config.yaml
arch: "vit"
model: "multi-label image tagger"
dataset: "made-up waving flags"
train_examples: 195000
image_size: 32
crop_scale_min: 1
horizontal_flip: false
norm: "layernorm"
norm_position: "pre"
activation: "swiglu"
mlp_ratio: 2.67
head_dim: 16
fused_qkv: true
bias: "all"
qk_norm: false
parallel_block: false
inner_norm: false
drop_path: 0.1
patch_size: [4, 4]
conv_stem: true
layers: 8
width: 192
positions: "learned"
pooling: "mean"
num_labels: 34
init: "torch_default"
residual_init: "none"
optimizer: "adamw"
lr: 0.0026
beta1: 0.9
beta2: 0.999
eps: 1e-08
grad_clip: 3.0
cautious_weight_decay: true
steps: 26900
batch_size: 512
epochs: 70.6
lr_schedule: "cosine"
final_lr_fraction: 0.01
warmup_steps: 800
weight_decay: 0.04
Rows from block 4 of a small multi-label image tagger, named by matrix and row number. Rows with one number belong to one neuron. Each number is 500 + 50 x the weight over its row's rms, rounded and kept within 0 to 999. All counts start at 0. Numbers have three digits each.
After each neuron's rows are labels from the 100 images, of 14848, where the neuron reaches its largest size: "responds to" is what is common among them; "peak on" is the class under the peak. Only what is clearly more common there than usual is listed. The data: made-up waving flags. In brackets: how many of the 100.
# gate: MLP gate (model.blocks.4.mlp.gate.weight, 512x192), inputs 96-191
# fc1: MLP up (model.blocks.4.mlp.fc1.weight, 512x192), inputs 96-191
# fc2: MLP down (model.blocks.4.mlp.fc2.weight, 192x512, transposed), outputs 96-191

gate.427:509512535422451507458466533512464464513497503420386538517481435483409420456476497571503507510401577557435539549537520561407453468448454560541518460479591545478496428449495448529459586520488471561602455527481480417486492472535476491491550531451525570572569540535520461466506445466497568548
fc1.427:411562602471483499519399492470453386489440540453497514413449513451505449525584535544535403585542598556478506497505513570602527474497525569505459527498468526410532474553524490440487508583488522521545531499532416478443562492408512416531493546454476511500520525447564526520457508537469526489
fc2.427:591395493504553518513515477538471479489431498508458402458512502490552527646508524447574583492491488503548419555445579471543540516560494520482516527518468504501465460517544599557532461432557416525445488495515478481560518481469565479517492565512399501413443555495561492576499517512442465546
responds to: white (97); ring (59)
peak on: flag (82)

gate.188:583365617423544531543424477526419538516490426502404545499553471443394472518539522475495520466419550476420509477530515546488433432519525520491464489393635580465442490488469547576460567473504454494541532501553583435515508553474546471428464526536484416510591574513447558496463526469532548500
fc1.188:518426479518440521433500490437494515479461449531516517562440520516525531520536493463442492485411486443486477535428526539612497523432505443506525535451526464487514519547488505482579552447489439414526514508548386456483426527572580437520464569472484514443527494472464526559499504533560536600
fc2.188:516420530466466463446533563497444553649555519471472543578460459392541453460437453532483493494521473456490541485522561563503441519556532556487487606521449569512382632533550585473521426453429497458552490517419447474537549510586560455548576477508514477435538515558545480487497503508487499509
responds to: green (100); yellow (66); crescent (28)
peak on: emblem (30)

gate.381:449581503497528470433517428472541508482510443459415553513577489533454460535490472469460529448459497502457513534494467596473455488397536503482555469457557470551495520465325454445447600475428517554521506532565540545519492494534503484427549554526504508474562518559536487547406527493452451577
fc1.381:423473594464573469587421517394532540459519509597438450504561528527426548500520557568515478423533475446562475489475511543579485408469596527536446541534444475457478500469477501476551569599446550556492510420461534517411500463422524454480485426541440444501561490454516474553505534516431544435
fc2.381:539505428483467558480455403521570492460515482462491530463446545478385598497516436483482533549441531484493317460367522560603484512409430413473484482453510463561628483530474535464463480494549481535506496562482599512529433451438496436583546593562403500478512521521495542450538581406598456496
responds to: white (91); flower (40); two vertical bands (30); layout: border (29)
peak on: flag (70)

gate.56:597460495476483503485421440563553500558396560533501543602455512477461492483523549588517493443370488521406439446531456479463484485545467464521601530418613535515431538495437512547450406559465557473509510580515459454411528474505515509409570601481535533542511547543508429519518423472490535564
fc1.56:521381602473528396577427508502435514506518439460496517495512485510438487501534590472485464532422483550472480507450561538550464499435502519534494489471554535567552535588501570501556609519494513524573551388522444478474477601524502536504449503520430453442589456592525411457454507466478496584
fc2.56:479531522495490532513537471478498511453412498458457486529475543532585452522506457511516464569550587417598455479440477509566508579528410475472519542495451428575450513598581393485495398520491483460458567495443493520496636454475504515558530527507485472475426459535605397480491543483532484497
responds to: gear (100); orange (54); pink (48); black (47)
peak on: emblem (73)

gate.420:492431518461570485523472415496543542569527501468394526586508471520455528518487505533535514494446483505459542510628513566420403395500521553512573462455559524533539468470395511567516556491439483551546475543493558454498422453482519500447504561508541534578552546547469490533501452458429562478
fc1.420:523521392502560549498486471544631532467445566455552515490558511498444487464515499463482623477451497441576488446504394375596511543478532521372514507497547576535500506546565524503522431477504481516503481528419458499520481437447483531505523548587504450471472404410592465437537527484491487461
fc2.420:560506476438411460505497519492486436520491471525508475502523528406489551485533504522497505527430525553570484449580521393489458402456511541545561518468533575491452515518467603476540461511467551571580528541521541499530459390571560555517491371449584495398510484401505523455432444457528531406
responds to: gear (97); green (73)
peak on: emblem (70)

gate.174:514436516451576471494462488525447543545563468436399545566482454528346469498434518528565540496431465514510514497541529598396330424488491590541523495490552541524492475421431540550483569541393509563554464515511555512513446474553523486443543547499543496585545567521420495525487462426449534514
fc1.174:494597473414474542543487454539488509512405558461493404569491454441567490507423560482556536498549493505504483493465537435501526550527459524455540566432586486515515372474428491453504530492528488416449475458444548512491486580537441579535437508534461540483544463596454459484494537520562548508
fc2.174:552499562536493554413600518524419500553536457533507546420499488435532442419489466595454514579494580530532542575417548450478460508538461452457482516497578519594534456516471546568605583513588531619498376470460493486519530469464471552544514465524437466486532502396429470470455544526546497419
responds to: ring (93); grey (59); white (55)
peak on: emblem (53)

gate.155:596520519491526530466494517469498462554484488519534477510453560419587420506471583429495404500496523474538533477556560442537486535498511431554466579478498478526437511569537491477477507402508453417509577481456464446503537580552527552562451414474422374347508466438575400483502479507541533504
fc1.155:422521512544486525547468463561557548362490538498487513396546452550454584432532420514498558557512544497468462433382426561526498452495569508466479435535479514454562547500472486493522473572539589551484479478549549511492473457429523445500491492524610563586507534568458576472556568510508415474
fc2.155:524467462481519483485571545466508487610455456501522470594431521459567462601446601471535457448421438490494576536600565435494522497467512500532476521488472507516441475524554516532456432409457404412525569477400509505503513554586438585543556452499413434431461487526560430537484409488466486522
responds to: green (54); gear (41)
peak on: flag (80)

gate.96:466458481466535480500472376530447580551568495429463550580415466488471409485469530569523520529396493523451501553595484500403441438490490491614551524420570505523547461459488512521406574499437515509500460546537541427436434507519501524486499555454509547507564556569506531474463473484453556564
fc1.96:588520515562519498492444425453530478497532432498496541496461517614496529421442475440424453552623555492425475490499511543519433466561542500465352566569505523526561530362526558513484586412499515527445449472466579444484466484427472503550484447474452564508480533492423550492430581531536511500
fc2.96:441509440519457553529445489545531504452383508480490442504599556484578508483507489498530479487525539507433455482476538479569601509526521490443479403407464461466577503579498479433534423475606547471394502576566530513446439528425477448506506465553397604542452473563565519499559522522455525568
responds to: gear (67); brown (55); blue (50); three vertical bands (27)
peak on: emblem (42)

gate.296:477425570520490504494531462500588483497484509433404470585502491587492539476441526518463483588504466475509519567573500507477350463483495520561507551374550564505489448489452490503487568507374446488521465463557522538457484509589493579451441497440512589470543527559468512551416490525468517546
fc1.296:485498544459469448493412477537453538526480563590478533422483482443422391570524494560535512486446570533521492510458471515538529429466471454489604535467570566504423557439419547550424447558542595540583488507565617530573466429401473493448540511505529452565479519539527465464541486459454501435
fc2.296:520582568444540411460516514470554497491452518445545514461502487492425560542520443656392528537469506469556428419473466529430429456524436514478434450493562450581465497538507449528440462513481487584607483599503643542501468514573596476448493493487479476542483516471458553495539471479525529474
responds to: emblem: no emblem (98); three vertical bands (97); blue (86); green (48)
peak on: backdrop (86)

gate.183:442532481434514438449501446505535471578516522413447478599441495500490485514473477581526486508369596483473576530554557524416426476429490626558560485425540569551517446466417451455488559482439473514582479548463509496508430485484497551477575542484548551539529629506504526481503456437435526555
fc1.183:551525574481480453438510548534522440493479555511536559428471442459433456479462434469499485495451545476465559590505529493438521520404557393477536473460616609487462485493523561478423459571491479551671469554526587513541492391543518486529531446542472423463446560519488571625526498515535488451
fc2.183:485444436582611492606543573504550469480448483542519513463617508565459565526535460371528531520500453416447517553472434463454458526441480426570647468525515585476534392577553462472504477540479461502566545500570574406558499602440449547484416568479552500490494523527441481533520563533494519500
responds to: gear (66); purple (59)
peak on: emblem (56)

gate.147:544421547416583467491458446490500521552536487460426556556449427510420480523479561544534491510410505526518496501592517589406375413523491582531490520483558484579474494499450483548506547516411526545520494485558488533502437473535500430376546555501532463517573546491453444543464411439439563552
fc1.147:432487477567490512520452460525591496543544491450527438550480427557437488512487483516404472511559532526473537474484565553459494495494664445582363513496468476502577537582586467474532563453410472443485542441521445584439520392523467522555499478466502480580515466496477441462446489525439438466
fc2.147:454523514472442560517488476450603581496398563521473479552604539491492505524482531469516577507495416527482446441474522493559565433395512490545521455479422424439554491460511540445437439537510581501468447438517541450512518527528377462559509544534469517572544439625518417580623505528481526489
responds to: ring (100); white (58)
peak on: emblem (65)

gate.325:424430500442559440473556457509452485578588523407479471567520394477463539485456520588533546514443534502515545630560637508398420428489487517476536529432484484524495511471423522516523514475503509566513477512483502514499365482534388545446551509571507539534499584599520484416552444487415578515
fc1.325:488464534614539569566497531525557612470416456598454461581486564521541487522502612494555515404533405529466512409560445532558504458561553522505494611503501552452494540525521489454468454461447524484510572433473478529375497484426559430484504509405504517483547518426456513499442484568544477509
fc2.325:535475470490465531452440481564533400488499414476464441495513567542508539505493428490522457462500556526538430505471563473569488518496463515460544404474544544557516453527453456383522485406488459527500485542509586559415426491451482469468552484489459588493490487593543561514540498489519499638
responds to: quarters (35); triangle at the hoist (28)
peak on: flag (84)

gate.32:590559433513530437502513618507410455518527558488505476515489474444479400517505549599506549465396548471460536502522574458537456483464464551442568512470510502517504440491442572458530578444494405570587449506461460535519523534498532543423518670474495548478578548485476496524513491478490600608
fc1.32:551493463558603515552470480498481568540507506570584570551558450415458521503558516537416505478505445433490461476493448485523513463490486396436514478533560425588607494533447502474521536469531491498416465491397464533502514559463515466469382552518469401458488376596403523497549500429566515499
fc2.32:511562511535529467487501598535484375455422548557529375479399541488498453531520482567506563472516497517489569505499443413489527482449517533424554506501471526480488455430471577451467520458525480592555477484499537547435492452459496496457471620480489483473610563445526536542538468549516535513
responds to: gear (69); corner square (60); triangle at the hoist (37)
peak on: flag (79)

gate.376:536452510410555466515500420531486543562515507436440552600477417482441440495477505595519543478354492483476486508601557591401356421511484533548542485448583558548499463494435508546418514469436486550499489520475518439479426505531517473432526564456553511508502542561503462522526464492444569533
fc1.376:494584432496578487531509477460469504517476537447463538422574473465492507507457492554450438417433548454457407505508397399550473485534533538430660522466488498494478505455430561445499518563496497559543475554524496531519638519422494582516363599509503530572475442482554491563568513483447501430
fc2.376:541510526537481403535592547514496477625518500453506450471472435508485479437463446457510532513518532539511523573562525514448469592562393439505483504519549534449565606441518525542479552623459500504599496510516386506498494475462582445532487475452424481557498510497469512462445477509534486486
responds to: brown (63); ring (52); quarters (38)
peak on: emblem (40)

gate.196:572448475481590480509414429525443487538491547475477492546515470488344542507461593536505541407414445497444495480630570472461506483491493609587553475491581489561486486490386472569520428551402532543517516531530513507435463428519546404406484516493539464484511541520437455539518436507456476544
fc1.196:488483408466537552416541525508482526440552650455463571462470556417446535542534514488602611510530448487529498438555565495443516511383605495466564571427554486485526462516469494520501516527561466536582548503505609538628489535532455477585417507520457531454549469473510593506482498482432508494
fc2.196:425508491562557486527507474412519585538498488585565506519573536471498471459475540482425449397423468417484527490534560507541545503441588451537569539474560482437407553401510538515528503563450506462561579544552545477505436485546475537527526391508608481549569518529451519521464505461520494468
responds to: gear (99)
peak on: emblem (79)

gate.117:442502527494550473473498474511484471458511498398526590631432433538423493444513551558508545525414539538482494502496536540490364385433545529534473427477471531505564505412471524465509536491428540517604491437495511518377422465541548468420481445399500588552561537567421503474419488502444612612
fc1.117:492501536470491555536384436535504518445524517530473487483467517471541481469445514422505464524489510513433492547476497580455573475477498394484505453504570515532588533572431443512468508525547464452455518496519516557447521469472487454583506444509524605490515555492526509594491488479430342470
fc2.117:445472523511533438509539443565459548482568492476429440493508459557499554446505482470455496472480418601401527551578531531417409502565458458616609488528497506506527470484527522618606489514528532525529445492480444435525453431505491567463508500587521555477510556450487509512489479481412464503
responds to: white (55); green (53); upright cross (50); rhombus (25)
peak on: flag (96)

gate.360:517447509483552484485486449502559562618529485489458573548442481471501430520497555542542513511360560549473543487582474600426329407486476538513525505405574543542529478481449476535485593489463499528516469559550492530533416539493478538427477516512523548551549539485472489465510480467466551521
fc1.360:501595562448496592509541570493532482368514516440493491450503530433588504476545399536483416585519611479419550529524561544425475575432472509496465515420485549418530487559508488494475530531536431539583507561579490481551477565511517512561488529551429496482555451514497565526545541467603499513
fc2.360:489456428618494518444486503479565512464449447479575493510504569528626451567598504547441535398555467435458523552461474536537597574464519502541502515462451571441457497544508492495437458509514459456493644472492476423486522567440487463461520468518534520556462487591456537555613551548471422518
responds to: white (77); yellow (46); saltire (31)
peak on: flag (78)

gate.119:463470521481534413517496498526479502579565491502416483597486414484397486524487532589551516483482504511505499542506510579430384383409486605459485492459561513509521504469414540534514600511465492591533496547534517574546361466541459525404544539528544508591533516595504492462518434487448519536
fc1.119:607503468602518521510456442484544584485632448484521461448434425601578551441576514526549526450513338570462485548571513464511414449546524396548462527494427488501507458495570554634437417517573550487506468491600398421440513523522444532518533505585513496580550591565495501453529529448482507415
fc2.119:512477495463596485482559565525584546559439489484501549491451469495398523429467497530527533449415508504489584475565520427564439503500563574471402490499452465471543651541527516549555415525491490508492531558470523584489540490480538411556441462520525484472501516433521526437638435460412453439
responds to: white (100); saltire (46); diagonal band (25)
peak on: flag (78)

gate.279:488501542453500487439453454518562444519495563381487507522454498596393453446505502455505551482381594556555504518465537506510425464424578588554463483495518527548564541521429534437493559500460515590538453442478518475446466451451484445433491435436489527526536600541495503484520488441367526512
fc1.279:522513447549534538488485462490584446460489533487495551444470447473447566483551520441471546469498514501533451475365533518587491488440498411540526506445482570552480468618401505387524598507480527523594501456532526450520480502446545441549470431459441509435552511489472481453527548563461475465
fc2.279:473554578461520486469508482453543546499453465478371400503540515526533464416453451447477629537543576411417562522569545583556424471494541489440435542495491564398516549496439497604521558449461424484505514454499481429498462518521571453541489530509479509501590502545521619490515530562571463490
responds to: green (76); red (73); white (59); ring (48)
peak on: flag (74)

gate.82:592422530597529488508440552508556412500463428514525438555520531434521533456507502507471486399480453531501509435492541540462535489451420547500456468452486475574448506449390569548536430548497547509659605485507478424514494498488515556518485497530492515548549480586457385505453429479468458494
fc1.82:472606444528443530527564507503481512457577547521508471456535511604549511514457473533594453581532490457523495513554495488521477553603504424519509527553478449368527516469563453464514509450508483514359390561463455522484498536545524509521571527524535517428427537420512614493508592521565511537
fc2.82:578386483538540504497429538526502480560414472574520561515502462436478493501523466470396475477470483505487576458395531485483531495497442548445484430452543571591452523561441455553539464489496558508563546450521425471501553537472555434464494534476533515604533428539431362509478468464493443546
responds to: emblem: no emblem (80); black (53); border (43)
peak on: flag (70)

gate.148:583416494425540494466453433521502541596474522460405649497457465422470465497445452514467518554384506502477500457507531561443431430480489523526501469443626605546518493452472451493407512493492513482629515570493543414577444497496525435467502523483567534533485573521420501508534477454488561509
fc1.148:440540479514588473539494522409486542565574525564523529541483461517440558556466551466557476531536408468587492547610506487610493411505474484518534468420510391475469620560437476424543462530389499492501456546507462604494536461485595438535492387477479540428504514480498497479426505467438402522
fc2.148:517605492454343532525508599499461491574454483400462558524569479491507458489436519512473480466474550554505437496443602493592565496497526579443353406473525494501473498561518549368558507473498508441488499554515463483502518571612558537536538540494496530536487427608522447492501530568569485509
responds to: brown (66); circle (65)
peak on: emblem (33)

gate.238:504428496454496457471514492553549493528493461449401591596518497523463458502506508564454508488411541533452490545545527539373345442451515553537517481472614550549512452443436460532473528474415480564492431496537482514507453511551462525462564506463533538546538506558476428530481468431459514590
fc1.238:465565532554468429483458555504522433505543440576498452553442474546443533507517451444478479430459444484458517602514535537454501522399600528592451450575528566482452453523524488526470507473355478545581536472510542511520442436434573448550476460451543360481466516489449552510533488574497433491
fc2.238:436411494524522450606502475474537541465488590530521508492495499492451492531525524623467530464479424442565523412408451592456488424469501447570554518439514499525481439459473500508392533543349503455605517521487612501424442519565491554484553605496529498567518514586489505568535485500539564504
responds to: ring (100); green (48)
peak on: emblem (66)

gate.217:555475554390542489489497482516485513607523499410427576544497435475432472529504510577499513472414521497492498512632518512436393436500505578571492507427536584499497469435476514533419538499426471548571487535468566422528504530553583432411526512467480488531520549538473493488464480475456604534
fc1.217:468510514493415459473498465543437390546523565533542515597435541570473511370463559441565476534493471549543390510455483445543532575443472467431566499512576485440514512581506559445627488519409517410561464480591389555460398492604508527528535519543472501418550424465469460436487497451488568561
fc2.217:512532524483493567430458440491418441446490524530441475524543471430484475498488562610452448501513511487474505393543557529534529472416423459479541569477339477625480428495431433554505578483558434551534544515458579524481502445455514461626490495462467495429599444415555514567446434516488529523
responds to: brown (60); diagonal split (50); circle (27)
peak on: flag (73)

gate.352:543554480516442531448619453511574468439525564416572521440558617519590388410521487423463567425553472511546513557484424453525562503417595501471426456493448514539580536548503504473457537533479469547491446490551512527559522435436534422507570458445469461508536457515489539497464534490448444476
fc1.352:425535533510474457538410561534409526494529485565479474502458456509445611542474520553490401628456577518471458415452593501456486544541466449524520550534535546469464455463543519463551504510521543448478492481426461484472491595614456567512440510527502510490467480474542479496458486533520545566
fc2.352:501495478492492501533569491494566440530460527437497495532518497499517467460536530484535549410495386479483563566536479508542545451439612585490423396484476459522539524553454527488458460515439448498585546518534600530526466428450516449504568467478499468537500517599460508516537450515445395449
responds to: green (95); ring (32)
peak on: emblem (28)

gate.176:454515513426522459446440447440501532589506526434441506567479491502432505541436507567516512568414555469514529525619486591472388415529511545533575550479526496520478519459436489509483618498399517549534438516503445519464443494578519505445571584493529546557521506484458458520468426492479603585
fc1.176:504517523496486495499491571495530528530543577561489482555464561457538548377547463405530471565481455530483557455471422429469525496555488558415484503444491543387478496510498454479554533464523511464606433463506498477526632652418573450485516568555504531554495522425560527438606515480444551577
fc2.176:455455524529533426515546536453504535469586392464450548508423519512548447471608434511505410472533551504474598519553571587423476559578583573545566532534527450440515510510586452488532439466478503453567491500406475462435478565462518439497444508534509434449488580544466519538435531443507471555
responds to: ring (97); red (46)
peak on: emblem (69)

gate.486:446454517409534413455481457512537490566545512452455549616510444547397523454500491521511466511407522513484525517532515589408376432495509556568556490469601511587549479472415460498487567535400511598594482516508493461503454500509522506404516520472521550553538538564480460491557437461447558547
fc1.486:519515548487591490587505568495454480463512461495520535513511501544431474508562504600550534444538461511540478409535529438570548442472463577365577558603515504451482511433506546427487404385551447629456474569425520531496571544535518433535489507412505449428550469585538464430482427473521449584
fc2.486:541485524482473559519553558583372526495568494523575477454557552456490482478539449615462510519498525501363534559531559514404513579493483405479587450478558484477470462448530416487510477543589433471555468560401518536562525497442435501504486491485637439469519513487453532513481492498471530436
responds to: blue (59); upright cross (41)
peak on: flag (71)

gate.317:541509506429523451479483459548526484565548549462403548506465466479414514552563505588519501473397558486469537517608518522417430448469535506543497526410542564495504421474426522522430555458392435520529462549541534507537441518540530505448485540506569533535562518522491503556465445491424559559
fc1.317:398543421460509437604548560413527601506538472562467536484537421556567501492346577512534470451461410519445528455518464457585488451520515483495449562510465571539506574484552545457466576632574472380564662500544474473491432556463588508502488504481468517544546507496576488471514530490388509452
fc2.317:467488466478477624525593485487567488485492589527451567533449439488445608484482469504452432460432493487476529517466520470457486491471540432509503564494566514488522494526525568469482505565514403546501462377408622523502459420467552528554492442557522527523517510462455470507456477536504360479
responds to: gear (97); green (48); diagonal band (25)
peak on: emblem (73)

gate.451:468490534428537441517477423450516543567550458464400515622458486482468454538414549540507491514472509492527543550606483597441361415502462506518567557455556491567495530490440489481473610526429501536496484475587475514506414457489491502445563546474498528563575530541481474526449446491443541535
fc1.451:521468509510528518480511516427480503441482467504515404503506562530584454565490577483446505506545444561440426560529399471489501462472469485450545527436537502441495423501554566490514593528525497574437474500539485489466460602516454593497446554611483566470519551520524529559465465553453565517
fc2.451:578584513532480560444494512507378523488461521418489467471509495491522488432524521506533582515524487466499413506450555493585543503535446550506416488546534477510555563599444572511626439541505469510494561444572410505465515578510500476539457571451411546553500461541487409425521501542468485476
responds to: ring (77)
peak on: emblem (51)

gate.257:555415566437512408413521473522528481529530489481430522574486458549410495498566481533553499490358496485468501559634507583382410458433504505585506489444580503534564488497395510533485548491413459549500487562483518490465439504601450484437487487513521506526515573581459492545479446514441584562
fc1.257:490436466516433473411432471533483620494460503488442497478588480483517524393505438535494613456504586503414576505508523487497539467498502468528449530568445451551494505437459555568592488447487523466467569500512458491408516495379506573554512417625543419438504588467510428347547562518442458483
fc2.257:506525507507529564409455486484572529492498469489513471598441504459519502467486521534507437537553528517525475529548466524542522503537558495562412438502405499539512587484443449556488516456516465539504573584547548509388531452457475433457386421463489480445509432514548503413444453518455477498
responds to: emblem: no emblem (87); black (72); quarters (36); two vertical bands (36)
peak on: flag (73)

gate.348:515518500434517470487520454438550493603467492440470450570498485597464483458438547465516515473491554506534456572560554476510445494513551522517489506519617513603508508501417548471472533460443521562501433491557485455415477447468591456447506464456366423455538542531491422458540481440490446533
fc1.348:500390517445478519552408468514513506431531510495538469522459554518559526540518488513502517502484459520476508527513501482531486455522481515486540542452547572478384534474607578537497471513507443504570521444505513434479531512451568577481500588530460479550556504536523541553539490449552419526
fc2.348:456495469415476484449530495460498537478601452516511529474615480525488550476516370501525450467492433532570534455564554548429464560442502529553541488481512563538476484487479431593332420551492496475542577603474546532533480506548479478484568373464558446569505472454482488497538433509562521514
responds to: green (67); red (62); flower (36); upright cross (33)
peak on: flag (78)

gate.489:539553474416517466519445444577499479497555531439515589628437441454385526530523510557517483481433512524435508513523544552394439461499471567582528448481557562542553487477441512501480527462421499493529472538426518542477467537554518571436531520477587525551513484590421484496472455496483505603
fc1.489:505611432521555622531468429488449433482496443443595470524545543492481491476540530496496434459589469532492375562454522425468528555518561537505506490510508462536528441517489562465540490467490527534409465582537442519454573511486516538503476542543427426441441509507557508466495572541532520590
fc2.489:520499514504505554419499502595467502513506485535470479426532479461467547520519560491579578517494545634463470530482549511438485453444555592494503554475473636424548425459431594582519582492598465509476414473513466522637473545488487582503465496577475489470490535460555478436536507640505545442
responds to: brown (84); white (57); black (49); star (27)
peak on: flag (82)

gate.24:497448537409579484474525436544466512556534515453431538590486463511419474500484520568524521522437481517486531531572543608399350445505440547520500499412616512536531518478391472589517571495451482526508475500541481524513426513561512493430512534488503518536565546549479471503509455496425567534
fc1.24:528461476483479488508497497431493457487438520403515522518503588477480553441414513627501575533438439534466490486497481372528556424540448570431608517479537552534433465450460534453551477458510527512489559555509497476510488520446499523523519469521509541487511531542604502371468546414529577479
fc2.24:497483530520534485515523540602464434457550516478497446518408539493536514470463499551676495650490534570462580408538484522525506561562468430530461577562408546470541474478500401499460496521503606519503497519507512477502576378464554457587453437419479534424550530374513529436437515502530487495
responds to: blue (74); yellow (70); white (63)
peak on: flag (76)

gate.334:514474515401579465476521507488501503625470521411452567584452474491406466561512521517531519513408514498544458509519480539437436427443528546500573477531602588522473469500443520452491540484387505595557438505457540534485456519519514449359538490519514479492490520569441453547448465462441579524
fc1.334:551441455479493465416463509495441548526576436531422549485390505421498469558499457458571588561476507435496520551503536527543512580469471421450595535491501558546518360553513480422507460463447506538569497464507515459499450506465426490502459540481469521438542533555367528512476476495573559509
fc2.334:476575536490491512404516449480456544476475486450444542510501535532539451459508412440524573509546548488550516478476478513488433458555555552455457481507443549490425557512519403556427543480459412468458534487523506529486514423494496454525517399370534506528545510447565490452482489571477535559
responds to: green (79); blue (53); upright cross (38)
peak on: flag (81)

gate.68:457494546411545473527473465518470544516504519451410538579461452533409500486454545538530501549418507513417475514632502521416351424468489533573520482478598540519546471432467522544457553507406508537542428505508524509462463516531514540388511528483556598570513543518475514498487489463435578555
fc1.68:542472448525465412529493521477495509511556526463467441487581416572485611530537505574443478510470573497457554500511473494463471427484567477597605487546436580491483452503514522456459576480517461469625485511410541587467478388484402577506474462504624576571493465511438508497470457509446456502
fc2.68:482474635484359425527568491512466450501462466469568458390566497532451573461465443547516522502527528459543420488473505505496580543409434527476514393446396479477477584477489558500452572518472547500517568526493660501581531444488476486569566513484451478511453524547494479499511481550523518478
responds to: blue (61); white (53); three vertical bands (25)
peak on: flag (73)

gate.432:539541473515463585541398516554407409460498546519568488552545536556460423469571611544488537419511419583463403473421489446469540430469531574504480527574496542459473470429505557483515469431600501536426541396506552455419491487456428562479499449546576531567498589563534434427493526574442483470
fc1.432:541555464470501498561459543490486426510479579495546412558506545550528448521524517566483441451489463515483459551531407424479556444476527509524570487562553552463440469440497561464474394496508543546509496451460545459428521468459475589428528537607575541580483577557563432487501512525420484483
fc2.432:444492492515517509390523449487486594491544469484453574463585502477499505465481469397495534547533594450614485455469553570549441552528432463486507515403445476512531500528484447535526654534503495524460481524538420542564528581518540446548467499392432487450540387395490525473503548473569546542
responds to: green (62); ring (27)
peak on: flag (72)